A small text-conditioned image flow-matching model, trained from scratch.
Training: adamw at rate 0.0022, 6900 steps, batches of 128.
Rows from block 3 of the text encoder of a small text-conditioned image flow-matching model, named by matrix and row number. Rows with one number within an expert belong to one neuron, the router's apart. Each number is 500 + 40 x the weight over its row's rms, rounded and kept within 0 to 999. All counts start at 0. Numbers have three digits each.
After each expert's rows are labels from the 100 texts, of 14976, where the router gives the expert most weight on average: "tokens" is the input token at the peak. Only what is clearly more common there than usual is listed. The data: rendered landscapes of hills, water and sky.
# router: slot weights (text_encoder.blocks.3.mlp.router.weight, 64x128), inputs 64-127
# gate: expert gate (text_encoder.blocks.3.mlp.gate, 32x32x128), inputs 64-127
# up: expert up (text_encoder.blocks.3.mlp.up, 32x32x128), inputs 64-127
# down: expert down (text_encoder.blocks.3.mlp.down, 32x128x32, transposed), outputs 64-127

# expert 27
router.54:516456442451527535473545498525505467587461508506502480514532405485526537479538524552441495468503448418530505513508441557554527473564525448558512580508560477441456495420512431491466476546533522
router.55:507457448440529536472543500531508471591456502505496478515532409487529533475543533556445496472506451429522508504522445557555529475557524450563514581508557473435456499422513425484471474539526530
gate.0:542460455473430557464439513471489442522479556492543448574535537463435503546483484511456438539447473447574521518495481501474425466516536472517457454529552498485476544554523542535460507523535430
up.0:566461462465438546462450517454460425543478558508565444563524493463443538536506496536454435544454492444565516512529471518452450446516561460515459462517538488471463549506536511527455572519526442
down.0:506525469513465488480465498465523583465496499543443540529515454533504452536482492541553520487458539569504430502499491491448453467499493506479531447522456478538547533470444582502437419445531447
gate.1:438588492504559508502468455491511561423536417500501518477465543532526459507463500434539528483504534580475556501541542453433462520461449535521547422464461501505532536592517534433488452520447520
up.1:430505487485525548481447483531561535470463434538448538474490555521500475551484501429477513465467478538465569502481494433460456518452475501538542474476443489459559565575546550478434485539495512
down.1:522481502502489448506527510485479452512508500492544503508517737515504535508502494357507500482555524504508502489516499394486532469364509503514540500500490508500488491638505485503492511479489502
gate.2:571566501569449498513435449506514467444552521449486559529504554498441500497437524480508425515460549485531438501455515452486413464505500533532496462454466561582551531527419570456505475422477435
up.2:539558519560456482537468496464486410461555541477527518538501506519486561459441542462524445535495548443546453516470502465501494449500546535541524492454461541578497450501491536441498439431484439
down.2:508487543480476506489464478515572510537536474472458574527515527515507543504489477565470429470468492574466469447494508512503431442492514493514516507496402451505519557461401539489499444449531518
tokens: "an"

# expert 0
router.0:518438513519485505528541539452505513488499537523506526501534425450482469520486488564501519479493474481500477552428449536548545470598501454458507577570516465521474461418476482538517558501561485
router.1:519437512519485506531541539451500514487496536527511526501531426450479469519485493567503517476494474483500473552424447539551545473599498453459510576569512466522474461415480483538520554504558484
gate.0:543529550546473504459451450515507502499548485402458518519504560474466470489464495535480423479527485487562462484459492513544425439548478491506465504512491516572590501541442535476550445456529414
up.0:466486497467560438533526510564481578495465450540520471461481464557567496476535484499510531521603531574422515472558521523448514513494429526514511510526477534459512526483483461476483524481482552
down.0:502428501490517484461534539461466535502407546525507402528482484472492413506511506553482558490519518464536523506528480582520563545518526482534488534552553514461510502476616450511510504555551480
gate.1:537586529553485497472432468498494516430544473440488496493486569505451441528450493504541445515494508505555471482455511468500440487533457499479454459476489527558594508554467580476555468420511435
up.1:475463491459529466525547493566501511561464464525492540485464476525560529458565479548447523453545505526438499453548529536474502526487501504519505520483495526447487548422475459550528547503476553
down.1:483432499460520489472459509481474514494442549521466357523488467482467447536560517512524528520497543441561577476523472534461514529556547482560473476516544495470459502531581471503505477506517501
gate.2:438573503542524465540471475515532571441558438492454557517461509542489508530478511445546483546528529559508518491484543471448501454471430570508511453481402541530512499532444509463561431407453483
up.2:491489543470519483505522524557500521524427490489439483490442516524588541442530485489507510495523526559454434465527563519474500563458505531494511508515478479482529505492505471524491499477503567
down.2:481507482474496527480469467581584523498492430500467572499521520437511527509523446488396455438457430487417459532456462398503391567532482436476552504497518503474514540538441607540491522552499529
tokens: "under"

# expert 6
router.12:537506397445530563445485458502474505553521547461516457477479419423459445478495483569484524544493466477510511492538473561547445529553487418528468505479588473478515513434522458507528561544517533
router.13:537503394448519558453487454501465502557527546459519454478479419427463444475493481572485524544491470475508512493540472557545450526553486423525464506484593475474509510431524463509525563546519531
gate.0:535546531565491484548504482555508516437555432471495543522531544502482512503482485497522447480559487526492425504429516476514485527554422524466459497508454535574579508521418532499540440389509452
up.0:508571501495504573503449415548537462481547441495541487523583493440463514509472486516478450556485421553454488485495471460501408535520502489513500471461464441522537552517459496497474537477485491
down.0:484492430503504511516541481595433551521454450561525474503447511511574531491598556481490543471504472478510460560492494516499551526536436553557501485508519502482444441509527498527511485554451541
gate.1:497527528529486528510511503576521559453499437508450570511468539500533491568559448503550492488532513595505432476512541528456490441489475554475462482521411488540524505506457494550565471440521508
up.1:512495533529469468507480495447474419500559570448560490514515495479438531450452516485463493507488471398516506548432457439584513539549480467501498525486569510506486486527513558480455521492504470
down.1:551555490521533522467520459533454504482502461444547523436393487526594511487564433497528511466538515523572480468517499511559501455512438488569454494495495486531532472525526499493560481502486466
gate.2:452543528538517522483444483488543516401523489520462471492498563510496466549461549442512489475454512485511544525458505441451463493493499510536527449449458504531538523583524576440462418502497456
up.2:528440489460460502512542533515458454587483513474517498535510444447471539488550441562475480527536463488506461492513472556551518528542530489445460547560576482488441474421484433591524564494563504
down.2:508533456536501523515480458534505545479522474486481491499485267512509450489493500639504504517494499506504484495480503605499462494623468492473462498485506493534514482398467518472517498483487492
tokens: "peaks"; "the"

# expert 1
router.2:460508507510491529532490456508585526457557510564451567502548453462442536544461471526514501480454460520444500531434467505515456534571508453431484524494478409507508476447424530557511493487534492
router.3:461509505510491528534490460506585523455555512564450570504548454463442541547464466525512502477452464522444500529433468505514458537571508452430485523497478409507508474448422530561513493491531490
gate.0:474485564434484449466503460540455539537503401442547481538475503514539490478542442513483458535579492584456503431573539544475528506510487524496475509505452535444497545486497463514530488501514532
up.0:512429459438445514422473493464518485582451537462517431558573528523501501492551497527431451501472481477545491493511469548531477441548532468540496509532518477501501522511516484513451465536576442
down.0:433461483441533506473517486478529579474479455507481462492544487484472436519490482419555539569503477575432541503565578473434548519526481498461503438541493458483466530557535490527535555544480553
gate.1:504519522476497489511510447589456537509496415434525502508464534488539442471530463535511510500562485573496495431558564540505488538507449518459452482479493537487539512502427483528549476460480536
up.1:559492564465437483528516487475476497489521528450525485564558500495483487427479536457512511519560524452509443516447552521552553520529497522468552516539498508562449452558532474485533438482520482
down.1:448478505487588480495511504469512597512436490493524468459501432558528442521507506494526514567531486572460499492530549523472544470471542517573523530506487446488473519534568412470495524496516519
gate.2:497505523455479486515502461561460557508486414440487473513473503494566437467547490529522495509570499578467466451560566544500489540524426559449457479525509563472516503495470499511544471432504540
up.2:532532413554544509515522504495459508478474511495527532434402477474534476485532470498569580530516492494516491566494562535543469573456451546507460463493593543536546475480568485505519499582439543
down.2:536526426505519474556487514522437479523585463463534555489475414546518562466520530469515479488540502507503464484462527528512497425549462566513512538491488524516496473458450523487516442470463510
tokens: "night"

# expert 22
router.44:440476519444487465531545533486473470513476565517524451543536419496491471445474572483544558549520512519469540529549536562465563548469577537507519533503519442434434454440587440464509456515473570
router.45:446490515454484476537546517488459469510486576508537453535536404497488479446474574485545554554519509497476540529543528562478571537474567540509501529495531435442427443435589440468517473515478570
gate.0:582526532526438478488428459501535448503519504457478562535518563492449506473467503533479392504454486515529414458429537479522430449522511488503454465439471566555535557504416567464531511406485421
up.0:425515497512547487472518480511457583495505429486509490463465508498552451553558444537507566464585522553486534483578504556510516544518471539526457466526503438465567529471537476541532481528504556
down.0:492509444507519484561533520516444560503476506499476432492475509480467467477470544435555594528501503461507507559486520460538585580462469568471492511496568511499461445570565501532537512607476537
gate.1:549560526562518515460433456506499500443550536473477504455479552495462445471448505524519462528484501451550494500411515466541421541533461468523470462460504564570581495544474572462570496435489407
up.1:542547475507498493508461449445518443494578574427500475460528507449409495473446555467583489563438500392539559492443514483531464537469517471481505467427532474560497467498528536457555522510457460
down.1:509449546462465512451470510509555463487482503531490507557501496474533562541556463557414419478476476541509490454519488507474423455514565445510479497543446401466511567426463498544462504469550485
gate.2:544529561565487466513456499551503513467526440517478568514487563530488491506499460492491436489502514497483414497436509452506455501542471507495454498481411581557558529528435583517548458376489444
up.2:547536454499496545476506475444495477478518561426562408507536507482479564526473478511494496538449429447551495484482487530453443500504481475489500444496576459526527566533483494517473572604529414
down.2:434536597502531458508538537519489433502540473496485479459469595445491533497499497438518518562531481440497562551485509513517600592459470549542462505494490483479511458554525468516559481564463523
tokens: "at"

# expert 4
router.8:491519484503525545462507484458481437508531515480547421464500451400486472500520456551523514542491477497526517535527501558487513529503446500518433479498528490510504466442553467502498615506457503
router.9:478530492492527536476513479460497448501533508486543436456520441405491486508507462544519518553502467507520529539538519559472519568500450509502437473488521476501499467448543462497502611517450508
gate.0:535531530603463493491469476489503495458560515440473512522435593459473508505483484539513443482502482476546458477410508470530467474538494484489462487489466565603575510493438573497549468433512384
up.0:507439560446476542541552560497496513514442496537503527551539474529525506507522494467451505480518517521417455562511488462540544579544536498430522540558510486465443521513459528557481497496540551
down.0:565521477510487541567532503494423454508531498481488520485406478515535489423492524500522477434525540452527434453492509501560557479476509542530509572442517538524472433461509484478531485502495548
gate.1:458471481427527498459531500482510465571474463475521470470525451520548512438547518547492513462559458492513537468544457541508547469551530464545522561537487470455481431456543457449469448544562523
up.1:464488479436522487459524503493518453554502456470524505456518462514551524423540532542506513455571464506522535459540472550500542465534531474545525548517463477472501431456519451441487451519545527
down.1:504564486515562479415498444475500574489523497449478516431467428502516461488480476606554518467523517533532513462508514605500494485517464456561515485467472497522611513464517426436554491518518499
gate.2:515492582510446491550499526550529570462454486499452543543447523499513456510499507454530482499492504599459432480492546463494509502490522550462480476524406534518493504528437516545545419448486511
up.2:546484521490461523499511487459481502455562559445511441566536538435417455442418545432507477529481447424494461522490476440536517489551420477451538502513547511567508509550491526495538481498503476
down.2:504520447505565479487578523482474542474526453440535477439472472514550510454524500513564547494561520517518507494533497570508590546446443538539553549510547496536511409516533398456546501568483517
tokens: "fog"; "water"

# expert 13
router.26:453522501478501540488430412556535493492569476534504511477535405493431556532530472519461399533530457467527536481468511530495455462571518458469431487474497405474518546441464520529514526465498490
router.27:454523504477503540489434412553534492489573474538508509477530404489431553527529472520461397533533459466527540482465512529493453455573517457471431488472498407471518542440464526530516525464501490
gate.0:500548541582517459513475476543467521432537424463511533476450563531486509484494484493530446483562540511505449487447530440520467529546438537491455464486466589547567488532448581483577476379491435
up.0:554542468564511409499481522447514486434563475473570511462453485519496535515436502517559539527509517551476527542473503493430496498436441519514532477447461536545519491522598510463554550504412489
down.0:493446506514480517526487572517500476492403493536471525539545512561492574533483517440471473513474495542432465513463509430488490499452522546435489515585458452524460488478465575576470522463504462
gate.1:444513593447507521450437495500546530483491475512453443485468572507486439527494542451509462520455492496488570530475520428423482498453550511568483427451454510456527553570546559499498478485480500
up.1:459518540456535526459443471468547484530508495524482476442467559514479446512477524468498511511428502480472578505480479454402479518443536479622502475426479484427498559534583534466474546545488508
down.1:530493518519482463509536560492489448499459504497529526499537695556539549493499496416499502464551536542511450519535509437498541472369471518478515489550459515523479478577481469523467501446510490
gate.2:532560572552505487545492491509414521455517491460502513524497526503496435446471506462543487519576508531474415517446536452557516567531437545447515546499529561565523504563434545441545428387501452
up.2:437457493491449482470473552568572514454425458547491483508533478552512507551504481497461474492493514483479545436513558517447431479464517511485472484582475461419501537484521487532444457481446558
down.2:538443539517540455469528512466459523530517475443576450482470484486507494484570504506464511504507509428557482445534411460509572508568546435619543504512528535484492477530548487458501470506586484
tokens: "noon"

# expert 12
router.24:454504541482515491500471444505550530463555486543489529479570382472429510537477470526510441523510472493471513519416477533510445507605532473419468518489482393493512498443453517511533509449522495
router.25:452508544485516493496472440504548532459554486543487530482567378470427505537476465523506447527512477499473511514417475530508450508598533471422470515489484390495510500446456518520534505450526490
gate.0:514524553472510445470472449559502554529506396435497530504531555529542509478505470533504425495523480555465499425550514513469480441528501497544456508455399536496547563537446494492528487413489472
up.0:523527497493481592536473490502557412502514591496429528491485498414398537529440503521458471494416419437477508555385466463530480518481508476499431511463520504498496494480511547518471538578514533
down.0:580503498481447502482504496445459446525548458459613557530496510500498541492470446441522428464552525534494442467506467422473486393514504431516551481497458548553536534580459552485472548465500457
gate.1:492549499486532487533446467530483522525560439477524513447408569549546463472474515461534473460511555473471513470480558445481465456445482530498477436418486576467521531559504572511535505480451534
up.1:470520508407514531466445486506493505573543507487491435485479571506533466470474524460549489460472548434489578502525524459451467466450584503567517497438469502432468568554583544457469473511465552
down.1:508451504491510485502539564488491477537466520544517477515513686519511538498514507406517521473504509496485516495509484464522562477364494518493485513536518497469450471584550446531483515519513501
gate.2:540577522514492460497429443534470537489522472441482498499432534490494439485506510530536446534533530499559470423495524527465469482511481514539429441441495575512582569509473523469561453429466455
up.2:476480549489497553522521502516565489466514534524457548534568502403442496542453464456462477521443404503442489562393478451536478564517485494427481501523552468516465498564431558514511571485519488
down.2:585532439538485484478488450461438450515475448449558519508459556522520534467514461509494491436571501474576477451546471431484496464561457481550532492472509516538567489582499524452467523496498404
tokens: "overcast"